config.yaml
model: "segmentation model"
dataset: "patchworks of several textures"
train_examples: 36250
image_size: 48
crop_scale_min: 1
horizontal_flip: true
num_classes: 32
arch: "unet"
norm: "groupnorm"
activation: "silu"
weight_standardization: true
pixel_unshuffle: 2
widths: [64, 128, 192]
blocks_per_level: 1
block: "basic"
attention: false
upsampling: "nearest_conv"
init: "kaiming_normal"
residual_init: "none"
optimizer: "adamw"
lr: 0.0029
beta1: 0.9
beta2: 0.98
eps: 1e-08
grad_clip: 1.0
steps: 26800
batch_size: 64
epochs: 47.3
lr_schedule: "step"
warmup_steps: 5360
weight_decay: 0.05
Rows from block 2 of a small segmentation model, named by matrix and row number. Rows with one number belong to one channel. Each number is 50 + 12 x the weight over its row's rms, rounded and kept within 0 to 99. All counts start at 0.
After each channel's rows are labels from the 100 images, of 14976, where the channel reaches its highest value: "top examples" is what is common among them. Only what is clearly more common there than usual is listed. The data: patchworks of several textures.
# convs0: first 3x3 conv (model.mid.0.convs.0.weight, 192x192x3x3, standardized in use, each kernel summed), inputs 0-95
# convs1: second 3x3 conv (model.mid.0.convs.1.weight, 192x192x3x3, standardized in use, transposed, each kernel summed), outputs 0-95

convs0.161:50 62 53 54 51 52 50 53 48 26 42 45 62 55 54 50 54 55 29 57 38 65 50 62 25 36 80 52 57 49 61 53 61 61 48 69 71 49 57 54 57 39 53 34 45 46 38 29 52 47 46 57 67 50 58 53 74 48 37 51 50 70 57 77 40 62 52 63 42 47 65 53 47 53 61 63 40 58 65 58 65 59 33 42 60 63 58 62 28 28 67 69 62 51 49 49
convs1.161:33 55 35 71 66 57 45 42 74 58 43 61 53 42 49 64 42 53 72 65 52 45 57 41 46 47 35 69 61 51 66 72 52 66 60 43 50 54 35 61 57 47 67 49 47 48 51 36 60 37 50 34 59 82 64 52 41 37 37 40 33 38 48 36 53 62 63 37 54 54 64 71 33 55 35 62 59 43 60 40 49 47 52 65 54 48 59 41 42 53 28 50 50 38 56 58
top examples: woven

convs0.156:38 30 48 33 54 45 49 64 52 25 48 34 45 36 36 45 47 51 52 31 48 54 38 62 55 43 64 52 43 59 55 43 61 46 59 42 50 58 42 46 50 41 52 55 57 48 60 41 56 54 54 52 62 63 55 54 70 51 57 99 41 63 60 56 71 34 65 56 49 60 63 52 52 72 58 59 19 61 46 49 55 63 37 47 68 53 58 65 63 34 56 68 42 61 39 41
convs1.156:53 70 33 49 50 46 37 55 71 78 44 50 46 47 43 44 44 43 44 57 51 52 74 60 53 45 37 42 56 43 53 54 48 56 49 63 43 45 37 55 54 43 40 53 54 59 37 27 44 52 44 53 42 51 51 42 71 33 52 41 58 32 57 57 33 43 39 46 72 51 56 47 67 37 49 46 65 48 43 36 46 56 37 54 59 37 47 39 39 22 45 37 51 46 57 55
top examples: crosshatched

convs0.147:62 55 53 44 48 41 50 45 53 42 50 57 56 31 53 55 52 44 72 58 31 48 52 49 81 48 83 27 57 45 55 54 56 66 50 34 49 37 40 44 38 59 83 44 54 45 50 55 58 48 57 63 52 46 57 54 63 35 57 66 52 48 55 53 73 50 50 40 44 46 59 42 43 51 46 49 43 43 49 25 55 58 28 26 56 65 54 53 82 33 61 48 31 41 41 51
convs1.147:40 44 32 62 52 46 51 53 51 69 39 63 62 40 40 49 50 49 53 50 73 54 50 59 37 54 11 57 43 52 37 36 62 34 49 65 55 51 46 54 56 69 34 48 51 57 28 56 60 47 47 39 45 49 33 56 38 63 50 80 40 41 67 46 53 51 42 55 50 51 23 31 54 61 50 59 39 31 41 43 47 60 60 54 47 23 36 46 22 59 27 41 57 52 69 48
top examples: crosshatched; centre pattern: crosshatched

convs0.181:41 57 53 37 55 60 34 49 53 19 52 52 55 41 45 63 54 46 27 51 26 54 44 54 74 42 66 42 49 50 62 60 45 61 50 54 57 49 60 47 60 51 51 51 54 51 49 51 65 51 44 70 57 67 46 51 55 49 57 55 44 33 49 75 41 51 40 40 48 48 64 51 40 43 52 47 54 54 55 70 56 54 04 44 46 60 52 52 65 33 63 44 39 45 44 59
convs1.181:59 52 50 58 49 43 57 40 52 64 47 59 65 52 41 54 47 47 54 64 72 53 52 38 54 49 12 56 69 42 47 59 55 29 61 53 52 47 67 63 39 60 41 50 67 57 59 59 67 66 58 08 55 64 61 65 37 71 61 57 55 59 48 39 60 60 62 62 67 55 31 52 49 39 62 67 20 44 47 52 45 52 74 47 46 21 48 61 44 59 51 56 59 50 63 33
top examples: wood; scaly

convs0.100:58 51 59 34 66 40 51 55 57 53 59 62 54 61 69 46 72 56 78 39 50 67 63 64 28 77 45 43 56 69 60 49 38 63 57 55 57 76 61 68 58 65 57 61 39 69 66 46 25 46 51 49 53 42 56 46 57 38 50 24 66 52 54 49 58 45 55 53 45 80 33 36 48 49 49 64 43 49 53 48 63 58 35 65 59 63 51 54 51 42 48 45 52 38 37 57
convs1.100:40 55 35 62 67 62 73 61 52 53 52 57 57 46 58 54 64 40 62 62 48 57 59 63 47 34 58 45 51 46 66 50 53 43 58 47 61 36 50 46 48 24 65 60 50 29 41 60 69 54 57 60 81 65 62 71 58 43 71 59 48 48 82 63 60 62 58 53 62 56 54 64 63 50 68 75 59 55 74 62 62 64 58 64 43 65 63 60 54 67 44 69 63 56 65 61
top examples: crosshatched

convs0.12:58 34 45 64 52 41 64 46 55 55 69 71 35 63 31 55 50 53 51 47 55 46 62 59 17 53 23 48 52 47 41 66 41 64 55 61 53 53 49 59 52 61 25 42 52 49 34 46 31 49 50 63 52 47 57 55 48 62 45 29 69 57 53 67 41 49 52 67 48 61 38 41 21 47 57 73 88 47 42 59 67 59 40 55 51 51 40 54 68 68 47 43 50 52 50 47
convs1.12:57 59 19 57 47 41 46 70 53 56 49 25 47 32 52 35 64 50 61 38 52 41 45 56 62 47 48 49 35 45 61 36 43 30 45 28 46 53 49 51 48 33 65 56 56 32 47 58 61 61 51 32 56 48 55 60 66 37 52 50 45 54 54 66 58 42 51 47 62 65 48 61 50 79 63 52 51 77 73 47 65 43 72 50 44 53 54 52 34 56 44 75 35 52 60 67
top examples: spiral

convs0.123:48 54 45 38 63 58 37 70 54 33 41 61 54 62 50 62 56 45 59 55 27 63 47 81 46 24 54 54 63 33 56 74 54 63 64 67 58 38 37 53 52 39 47 37 53 26 53 48 49 51 57 35 62 65 60 51 56 44 45 52 47 74 54 49 38 54 55 65 44 47 54 58 39 31 57 62 48 67 53 51 56 61 27 72 59 65 52 66 48 23 71 62 43 46 36 72
convs1.123:53 55 54 50 22 62 35 30 57 49 28 32 47 57 46 55 47 40 46 40 55 45 50 28 25 37 56 51 51 47 52 39 44 52 31 49 49 41 52 31 36 59 43 45 62 57 73 35 35 45 48 41 43 44 60 40 47 31 37 42 52 36 49 60 65 37 64 48 29 52 52 64 76 53 44 31 46 39 43 28 67 38 53 49 49 67 48 51 48 47 32 28 48 48 47 46
top examples: cloudy; wood

convs0.130:48 75 65 23 52 63 35 54 28 51 57 33 56 56 47 57 68 43 51 48 42 45 69 43 60 55 49 62 53 42 56 59 62 56 49 64 52 40 52 35 46 32 65 45 57 37 54 62 43 49 56 33 64 37 56 61 55 41 41 52 68 58 51 35 46 42 72 54 57 54 63 36 63 60 61 52 25 56 69 64 46 54 62 42 67 47 68 48 62 44 63 72 62 38 30 52
convs1.130:56 29 40 67 65 50 68 43 56 45 48 61 49 41 68 34 43 49 42 49 71 36 52 42 43 33 53 54 35 36 44 54 41 43 40 50 67 57 62 65 58 41 49 43 39 35 52 67 62 50 56 55 81 64 38 57 46 61 51 74 36 56 59 35 47 39 55 59 57 35 43 64 56 49 38 79 55 47 55 40 53 40 64 38 66 38 54 53 51 31 29 58 36 68 49 63
top examples: woven

convs0.90:62 61 52 52 56 34 53 52 58 60 64 33 62 81 74 70 44 38 45 40 53 53 47 55 38 48 34 36 54 64 57 46 45 31 57 75 56 51 48 65 53 50 45 46 49 52 40 44 33 43 54 48 64 42 69 53 64 45 50 33 61 66 66 46 19 53 63 63 94 40 53 46 44 43 63 62 31 52 66 42 66 54 61 49 71 48 66 75 29 51 51 46 55 44 52 53
convs1.90:38 46 50 52 47 77 49 77 50 40 55 59 36 46 45 19 55 58 65 75 54 45 61 43 51 55 53 53 46 54 53 56 59 65 46 45 48 56 68 42 64 45 47 55 49 49 80 66 71 63 54 59 48 46 34 69 59 61 67 52 54 49 37 49 69 74 42 50 33 60 70 48 87 41 47 60 76 64 56 63 31 54 54 56 38 55 56 38 76 55 71 69 57 58 54 55
top examples: labyrinth; rings; spiral

convs0.115:43 48 47 34 46 50 50 51 48 31 43 35 42 35 35 52 60 58 53 54 69 47 66 45 44 39 62 49 36 54 40 36 54 57 53 50 43 36 64 41 44 56 53 16 55 43 63 30 70 49 44 35 54 44 49 29 55 46 37 79 55 14 48 58 44 42 51 58 73 26 66 67 70 51 49 61 36 55 61 58 45 50 40 59 54 46 40 51 49 51 43 60 73 55 29 52
convs1.115:51 55 58 35 63 58 47 55 63 44 37 82 65 62 52 65 51 58 66 48 37 54 63 38 47 51 58 42 65 63 54 52 28 56 64 79 46 40 50 46 39 58 54 44 27 61 56 44 76 33 57 60 30 56 55 65 34 41 52 37 41 28 70 58 65 51 37 52 54 39 48 47 56 69 52 58 41 52 35 51 32 47 43 47 56 55 54 27 45 66 39 28 41 42 50 63
top examples: spiral

convs0.177:69 41 48 48 51 40 46 52 63 57 52 46 59 32 59 70 56 54 47 65 38 51 36 46 61 23 68 47 65 39 64 51 66 54 51 46 43 38 18 51 47 41 48 36 46 50 34 49 70 45 87 58 68 33 59 38 61 44 47 52 63 75 65 68 55 57 55 43 67 43 72 43 47 50 56 63 43 60 56 20 51 58 36 39 62 75 60 54 29 59 32 59 22 52 57 36
convs1.177:43 60 41 60 47 39 31 47 38 36 42 48 43 37 49 23 42 43 47 37 56 44 40 52 39 50 52 35 26 40 19 45 60 30 41 30 66 43 56 52 55 44 46 49 48 48 50 41 37 69 34 37 39 41 54 62 62 63 38 51 43 60 42 34 46 60 31 69 46 54 46 46 66 54 49 40 40 56 44 52 59 40 76 37 66 37 34 48 50 53 59 58 47 61 37 63
top examples: labyrinth

convs0.21:62 47 52 44 61 74 67 68 47 60 69 52 54 70 46 62 50 51 38 46 54 64 56 68 43 45 49 59 49 54 66 53 39 61 60 69 71 45 66 74 50 51 50 40 57 51 54 48 71 46 58 33 62 60 59 48 38 46 40 37 64 63 56 51 57 51 69 67 64 43 68 64 30 36 40 68 31 61 59 21 59 60 52 47 51 48 45 49 54 51 70 62 64 63 64 18
convs1.21:53 49 41 58 45 61 64 55 54 24 38 46 42 36 46 49 41 58 55 53 26 36 44 51 65 48 59 48 71 49 35 47 15 38 34 45 29 49 62 45 52 50 53 49 54 52 64 60 44 77 52 56 40 62 56 50 63 53 64 67 61 42 33 31 57 63 48 53 46 46 32 68 41 65 64 61 54 44 53 66 48 64 38 68 43 40 42 54 73 41 48 58 30 38 52 41
top examples: marbled; cloudy

convs0.57:48 34 71 00 49 32 57 41 45 53 54 52 48 71 50 55 33 39 46 54 51 42 71 50 44 61 35 79 55 51 53 54 36 45 51 64 38 55 57 34 54 46 47 60 38 49 43 54 44 40 47 63 46 38 51 47 47 55 54 48 54 05 50 56 45 61 58 43 52 37 52 39 69 55 52 47 53 45 51 63 51 43 56 51 50 50 60 52 44 49 36 47 61 42 50 62
convs1.57:42 61 18 65 38 51 37 62 61 36 42 44 48 06 46 60 54 57 39 46 29 54 30 47 42 63 53 31 54 50 42 56 43 54 41 20 52 63 52 78 39 69 44 43 65 47 49 42 39 52 50 34 39 52 73 47 47 51 49 37 42 76 33 45 53 42 60 56 42 46 59 57 45 69 56 55 46 70 46 59 49 53 45 47 50 63 56 68 45 61 57 51 35 57 36 35
top examples: spiral; triangles

convs0.159:43 58 52 77 62 48 57 68 50 41 57 41 57 46 42 44 70 26 40 37 40 55 64 46 51 45 63 58 48 50 64 67 49 32 62 46 50 27 68 60 51 35 58 54 45 25 65 43 66 43 40 43 59 49 76 54 57 55 36 57 58 34 72 57 45 65 78 69 46 44 55 50 54 64 64 80 29 58 65 64 74 73 55 55 65 46 60 67 31 28 45 67 55 47 40 61
convs1.159:46 67 61 56 63 47 51 46 63 65 37 60 44 39 46 56 54 60 75 68 48 51 80 36 50 66 45 36 61 33 41 45 39 72 45 50 71 51 32 50 39 63 60 58 84 45 58 63 64 34 64 28 79 66 46 44 41 57 44 57 43 70 48 39 64 31 56 43 59 39 53 38 44 64 58 41 42 39 47 32 37 45 42 42 50 41 61 42 71 39 51 31 56 71 42 72
top examples: woven

convs0.187:50 47 59 56 58 46 46 50 47 53 41 48 37 51 51 41 55 48 44 41 55 44 55 45 43 37 68 41 50 40 54 59 69 54 62 38 49 26 45 43 37 46 55 44 59 31 46 41 59 65 61 46 72 72 65 43 74 50 38 39 53 48 78 80 55 62 61 43 47 53 72 71 53 59 68 65 46 66 51 30 69 75 55 52 72 71 56 72 19 43 62 71 48 56 47 38
convs1.187:55 59 48 55 42 58 38 46 37 34 45 61 58 54 51 44 36 53 38 58 48 49 47 31 52 51 65 56 60 50 36 60 29 52 35 41 47 59 42 41 70 58 51 36 60 49 68 54 53 54 55 41 42 44 52 61 61 55 51 50 50 37 27 48 46 44 46 68 52 40 60 57 63 54 36 43 37 45 56 46 52 46 48 39 40 51 29 34 82 40 59 46 47 76 49 66
top examples: marbled

convs0.126:34 51 59 42 48 46 43 59 44 47 38 50 51 58 41 44 62 58 60 34 68 71 53 63 51 75 32 57 56 51 63 28 31 67 51 61 49 74 59 49 48 57 65 70 47 79 58 57 33 45 33 46 44 29 71 39 54 30 49 34 33 43 62 38 62 42 53 70 51 65 40 42 65 58 63 60 46 62 55 47 62 58 54 50 63 52 38 62 50 50 35 57 64 63 54 47
convs1.126:64 54 37 60 77 58 59 79 70 58 67 61 72 41 77 40 57 43 61 60 45 68 53 67 41 40 59 47 55 43 66 66 62 54 54 42 68 31 49 55 52 33 50 58 45 38 44 63 55 54 62 60 92 66 62 72 48 50 53 53 56 50 69 61 57 61 74 50 60 52 52 50 41 52 80 82 52 50 77 62 51 63 41 57 45 58 65 61 52 57 52 72 66 47 58 63
top examples: spiral

convs0.129:28 45 45 34 65 45 47 52 31 37 31 21 47 37 42 31 40 55 51 49 34 48 69 68 62 31 61 43 27 37 56 33 44 48 58 43 49 11 48 61 38 17 60 65 45 27 34 28 60 60 62 32 59 36 63 46 54 47 29 51 62 32 60 53 53 50 64 57 53 36 63 64 60 47 51 44 38 60 78 48 53 57 46 50 56 49 47 52 22 40 48 55 54 47 18 54
convs1.129:48 39 53 40 69 49 48 54 63 58 52 81 73 52 60 64 51 38 34 50 62 63 53 38 43 64 51 44 63 51 64 55 10 55 29 65 48 66 64 42 58 62 58 40 49 59 42 70 70 15 48 47 45 48 61 54 36 54 51 32 24 42 65 66 55 45 43 41 44 40 44 54 51 57 47 67 44 48 66 45 51 49 45 47 51 55 59 31 66 47 47 60 27 59 53 70
top examples: cloudy

convs0.110:60 58 47 36 51 35 39 63 52 42 57 56 56 51 64 42 22 44 58 50 43 56 27 62 47 34 54 57 41 31 58 64 52 34 68 53 64 34 55 52 54 32 50 32 52 42 45 26 66 57 56 43 66 44 72 47 65 71 33 68 53 40 70 53 55 55 58 63 38 24 56 55 76 57 68 65 52 62 67 61 65 55 34 68 74 46 62 74 27 43 29 66 31 56 49 70
convs1.110:36 45 58 48 52 49 46 40 57 56 52 46 55 51 35 67 55 52 56 40 55 43 49 33 56 54 56 49 66 49 63 49 46 58 64 69 36 47 24 28 41 70 66 45 55 42 47 29 33 22 53 67 50 68 42 38 43 38 46 27 56 37 56 54 48 57 57 33 49 54 61 55 56 63 49 47 48 39 35 09 35 45 64 46 49 60 69 45 32 46 56 43 53 23 34 58
top examples: spiral; rays

convs0.48:39 39 72 31 53 34 53 41 33 64 51 52 52 61 57 61 38 43 60 60 51 35 47 55 26 51 40 47 44 64 39 54 19 51 67 68 57 41 62 45 62 45 64 41 56 53 69 57 37 51 59 47 66 38 56 56 43 43 46 52 53 48 67 45 55 43 60 59 74 51 66 49 50 52 64 54 31 62 58 49 52 69 53 54 62 42 55 65 42 38 21 46 54 61 62 53
convs1.48:38 48 62 66 53 67 42 61 33 41 36 69 33 59 51 21 50 57 45 66 35 34 63 50 61 44 63 43 51 63 50 44 64 46 63 58 33 43 73 44 40 44 40 55 54 48 55 55 63 53 47 54 59 46 47 54 57 75 73 54 44 53 47 56 44 67 48 53 36 40 50 39 52 53 58 55 71 41 50 47 38 43 63 70 46 54 34 48 70 66 78 50 45 46 45 40
top examples: wood; crosshatched

convs0.136:60 63 65 39 43 66 34 58 55 40 67 38 52 58 58 55 56 41 57 48 40 61 46 66 33 49 52 50 54 62 63 55 51 68 59 53 44 57 17 53 51 47 62 38 36 40 51 51 57 73 60 57 69 40 68 58 60 41 47 67 58 42 65 45 53 51 60 64 49 58 62 53 59 34 73 69 49 70 54 62 64 63 29 62 70 73 47 72 51 57 40 59 46 52 38 18
convs1.136:45 34 45 49 53 53 72 17 42 48 44 52 58 51 56 36 59 36 65 58 69 32 53 46 61 41 60 38 39 51 35 65 53 35 40 48 58 35 35 48 50 59 57 64 70 45 47 63 47 72 53 46 39 70 26 69 46 52 59 46 55 60 51 38 55 53 40 42 52 52 60 55 70 55 42 33 49 54 46 48 56 55 69 49 50 55 57 48 59 64 47 42 47 23 58 86
top examples: labyrinth; looped

convs0.98:52 57 49 30 60 54 34 60 49 30 58 45 53 43 47 41 57 56 55 60 10 61 56 68 89 58 61 56 63 59 61 59 41 69 51 52 63 65 56 63 48 59 44 50 44 54 57 41 66 61 55 57 63 55 64 55 54 34 38 60 62 52 62 63 50 58 58 64 66 59 68 50 36 34 50 57 41 66 67 64 65 67 20 47 56 63 43 59 63 54 69 65 57 47 41 54
convs1.98:49 47 56 43 51 49 58 12 34 70 33 51 55 64 41 41 55 44 72 54 88 43 56 32 42 41 44 54 45 39 53 52 53 29 57 51 48 33 65 49 44 45 56 30 45 47 59 41 60 65 52 42 45 55 44 54 28 62 65 55 55 52 56 47 65 73 42 37 57 64 43 64 45 51 57 53 48 40 53 12 50 45 67 51 42 23 48 57 38 55 35 42 51 36 60 41
top examples: wood

convs0.160:25 63 43 58 71 42 40 66 62 43 21 51 66 48 43 53 54 47 49 37 48 55 44 49 59 40 72 48 38 46 50 56 64 53 53 73 60 45 46 66 56 43 60 39 38 38 43 47 71 42 43 45 59 67 50 64 44 58 57 44 34 66 49 54 48 68 68 53 28 43 52 58 39 59 56 56 59 41 62 59 49 51 38 65 56 52 68 57 63 45 73 52 38 57 37 48
convs1.160:64 70 55 60 43 69 49 31 49 54 43 39 40 48 75 48 62 45 49 70 59 52 64 52 66 35 53 54 33 53 70 48 60 56 49 25 71 38 54 48 55 41 51 49 63 61 61 59 60 23 71 33 63 46 41 78 51 43 53 58 49 50 38 34 60 58 27 32 50 55 65 40 62 56 47 40 48 42 53 35 53 23 53 40 71 54 54 38 62 43 36 40 61 51 53 51
top examples: cloudy; plain

convs0.183:48 57 33 57 53 57 56 70 65 54 51 50 79 31 67 62 59 39 51 54 64 83 51 61 45 51 56 30 80 42 80 37 63 72 54 28 71 48 45 55 62 53 61 51 60 58 71 58 49 35 46 51 75 37 80 53 62 44 48 60 46 43 80 65 50 64 64 49 47 43 54 65 62 36 65 76 43 54 65 31 70 70 47 29 68 67 67 68 47 49 35 61 40 43 50 63
convs1.183:54 68 47 68 46 65 51 58 54 62 55 80 48 42 56 45 69 63 64 61 63 47 54 59 55 51 62 72 45 55 52 57 57 62 54 59 61 46 53 26 43 45 43 47 67 43 55 51 72 56 61 57 58 62 58 66 63 56 76 62 57 46 62 64 69 63 46 62 66 46 69 48 63 76 84 71 43 56 64 61 53 52 46 65 45 54 61 53 67 65 66 51 53 58 59 69
top examples: mosaic; plain

convs0.162:73 52 55 57 63 57 49 60 66 51 69 58 56 59 61 68 46 50 49 64 46 67 34 62 53 29 66 46 43 37 45 64 49 52 51 56 60 30 35 55 57 57 68 37 53 56 66 56 50 40 82 47 51 42 52 47 49 53 63 40 80 74 57 69 57 58 45 59 84 41 61 54 22 41 59 56 61 65 57 28 66 55 44 57 51 77 41 55 36 69 54 55 37 55 64 33
convs1.162:34 65 47 73 27 62 39 58 35 53 47 35 50 40 56 27 56 50 40 28 44 53 48 43 46 52 58 49 48 66 58 41 75 48 45 28 31 65 38 39 52 41 54 48 58 61 60 45 47 88 34 28 38 49 56 46 71 35 41 61 45 45 56 36 45 48 40 47 28 68 54 53 52 44 41 31 63 56 66 79 43 60 35 60 28 50 39 46 69 34 50 52 51 33 53 62
top examples: marbled

convs0.20:48 56 33 46 64 44 53 60 48 64 44 39 54 30 52 37 39 51 50 46 58 58 47 60 44 46 52 64 36 34 49 37 43 57 54 44 57 32 35 49 40 41 66 37 47 32 66 56 64 49 67 42 53 45 50 53 56 33 50 63 55 64 58 35 50 53 61 55 54 43 62 77 58 45 44 52 01 63 62 37 56 44 61 39 59 61 50 48 67 50 63 57 52 51 33 09
convs1.20:54 42 58 57 55 46 52 43 56 48 53 72 66 49 27 63 62 47 48 46 68 51 36 45 45 49 41 52 60 41 51 44 49 49 62 64 42 47 60 56 51 63 34 41 62 61 56 52 53 59 37 51 47 56 41 53 40 69 36 21 41 39 68 41 49 51 50 56 59 47 27 47 43 36 59 70 45 31 38 54 47 68 51 47 52 15 48 69 40 47 41 45 48 48 55 41
top examples: cloudy; checkered

convs0.76:47 45 39 43 45 24 53 37 44 63 67 44 49 79 43 54 25 30 68 40 65 52 68 49 30 38 21 61 51 31 49 46 62 47 46 70 48 37 36 48 34 46 52 55 44 45 46 53 24 43 34 49 60 48 73 51 66 39 51 38 53 48 63 39 36 47 48 63 63 51 48 42 52 55 58 63 43 59 62 42 65 57 62 51 69 55 43 68 43 54 45 60 64 47 65 41
convs1.76:65 50 46 56 65 60 60 78 60 29 54 68 57 45 64 61 65 60 45 76 49 69 48 62 46 59 45 41 55 61 59 43 53 60 59 53 53 57 54 58 63 46 49 51 51 50 61 47 59 59 57 58 53 43 49 64 50 68 64 55 55 61 58 64 56 54 56 55 44 60 69 52 70 44 58 73 63 63 63 65 51 45 34 52 39 51 64 42 53 44 47 65 50 75 64 72
top examples: mosaic

convs0.65:47 53 65 44 44 20 61 48 46 54 57 49 55 95 60 56 42 33 47 39 49 47 71 69 23 48 21 74 48 49 52 37 48 45 34 85 40 50 52 45 50 37 43 60 40 50 38 42 28 60 40 63 46 34 65 49 54 41 38 25 66 68 57 51 22 66 54 51 59 58 38 33 51 44 54 58 34 55 60 63 54 52 48 61 56 59 57 61 51 53 49 41 76 35 45 54
convs1.65:56 49 40 61 52 67 46 75 55 37 49 60 44 43 46 47 52 57 67 68 52 61 55 60 47 53 49 37 64 52 65 52 51 67 63 46 67 52 60 46 51 47 50 55 56 49 70 65 60 53 58 48 68 32 71 56 58 58 62 43 48 63 55 56 61 75 55 61 54 57 70 45 65 52 84 81 61 72 67 54 52 57 49 37 57 58 84 57 52 56 49 78 41 66 58 56
top examples: cloudy

convs0.107:47 44 49 43 59 50 47 55 57 59 48 58 56 63 60 52 74 53 73 39 65 69 57 63 24 75 30 39 54 59 63 32 41 72 50 57 55 74 48 63 51 72 53 66 48 70 65 44 20 17 33 44 52 23 66 33 61 36 41 22 54 54 56 52 51 52 53 56 51 76 42 48 53 53 55 61 32 52 66 34 65 53 52 48 63 54 53 58 43 44 42 53 51 46 43 41
convs1.107:50 57 42 56 65 69 66 60 54 56 55 62 57 51 67 47 62 40 63 69 52 50 57 57 51 38 64 48 49 44 60 64 56 45 57 48 62 35 53 46 51 22 57 50 39 25 41 58 69 61 61 63 85 66 49 78 37 51 64 60 44 48 68 61 65 63 61 43 56 48 51 57 57 48 70 69 60 44 63 73 49 55 47 74 34 59 50 58 54 64 54 67 70 55 58 73
top examples: labyrinth

convs0.112:32 46 62 30 81 49 47 59 51 51 43 53 54 53 50 65 65 45 47 65 51 54 39 53 35 73 50 51 44 61 54 50 36 44 62 54 62 47 58 64 53 52 43 55 57 58 55 25 44 67 38 44 51 37 65 52 56 63 50 44 40 38 59 36 51 48 50 59 20 28 67 39 59 57 61 56 26 67 69 36 44 49 41 37 73 48 60 67 38 00 31 57 52 38 49 49
convs1.112:22 66 40 63 43 63 64 48 29 54 70 23 39 43 71 37 63 49 51 53 41 53 50 60 52 53 69 58 52 49 52 45 62 47 53 31 61 44 54 41 62 46 57 50 32 49 67 66 59 59 53 40 58 50 36 48 69 53 37 73 26 73 24 50 53 37 49 43 35 44 61 55 35 26 14 48 61 47 62 59 55 54 56 68 43 62 41 53 56 82 47 43 51 35 64 38
top examples: spiral; centre pattern: spiral

convs0.71:53 39 60 19 67 33 41 53 54 56 62 57 52 53 70 63 43 47 42 52 35 53 59 42 74 47 60 55 44 67 63 78 59 45 46 55 48 45 50 52 60 46 58 40 44 55 58 54 78 50 60 55 62 56 60 57 55 68 40 59 60 66 64 53 45 59 57 53 62 34 59 53 67 49 62 57 37 46 64 49 52 55 29 56 57 57 52 54 56 46 54 54 52 39 33 54
convs1.71:37 56 65 60 36 61 55 38 61 51 29 40 34 47 52 20 46 51 50 57 78 23 44 58 52 41 78 62 41 63 54 17 41 35 60 43 61 48 82 49 48 29 48 57 45 47 61 40 45 60 43 53 41 50 44 38 44 56 55 43 50 47 46 41 55 53 42 35 53 50 50 50 57 49 35 46 65 58 36 55 58 36 58 68 54 36 49 33 42 49 46 29 50 59 65 47
top examples: wood; labyrinth

convs0.69:74 23 48 42 39 12 44 44 39 35 52 41 41 39 54 60 43 45 32 67 35 29 50 42 66 27 56 50 49 42 48 69 65 30 44 50 29 38 46 32 45 40 38 33 60 39 40 44 75 52 58 43 55 54 55 56 54 39 50 52 60 63 49 34 42 60 56 55 63 52 63 37 60 50 55 54 50 50 54 40 44 47 29 39 54 47 56 54 40 71 49 47 31 51 33 59
convs1.69:30 41 59 46 30 57 49 54 48 63 43 45 49 61 42 40 47 42 41 14 59 59 39 53 48 53 48 42 34 52 58 39 51 56 74 47 66 57 78 52 50 57 59 53 46 56 42 45 45 33 46 70 51 40 39 38 45 68 36 60 44 59 39 67 45 38 43 52 35 38 46 36 76 42 38 55 74 43 44 35 44 43 70 33 49 54 37 60 61 44 52 62 52 36 57 33
top examples: labyrinth; rings

convs0.138:33 62 75 31 70 62 40 47 56 42 50 59 49 37 54 58 67 57 69 49 64 44 39 63 53 58 54 41 48 59 57 52 43 63 73 69 64 63 83 46 43 40 73 42 55 62 60 57 51 50 41 33 56 64 53 36 59 62 58 51 58 36 71 42 64 39 56 47 62 31 70 58 54 57 51 46 41 60 71 40 57 62 54 67 69 42 60 62 24 57 45 56 54 34 51 50
convs1.138:54 47 40 55 54 71 53 42 38 52 40 47 30 55 46 35 64 57 45 48 38 38 52 50 61 51 61 43 30 43 22 62 56 61 50 61 46 56 52 47 75 24 37 59 30 33 66 45 72 73 53 81 42 69 34 42 50 42 61 65 40 46 37 66 51 44 48 43 49 58 56 44 62 41 39 64 56 45 27 82 42 49 50 75 42 42 41 43 62 49 63 43 52 62 54 52
top examples: spiral; rings; centre pattern: spiral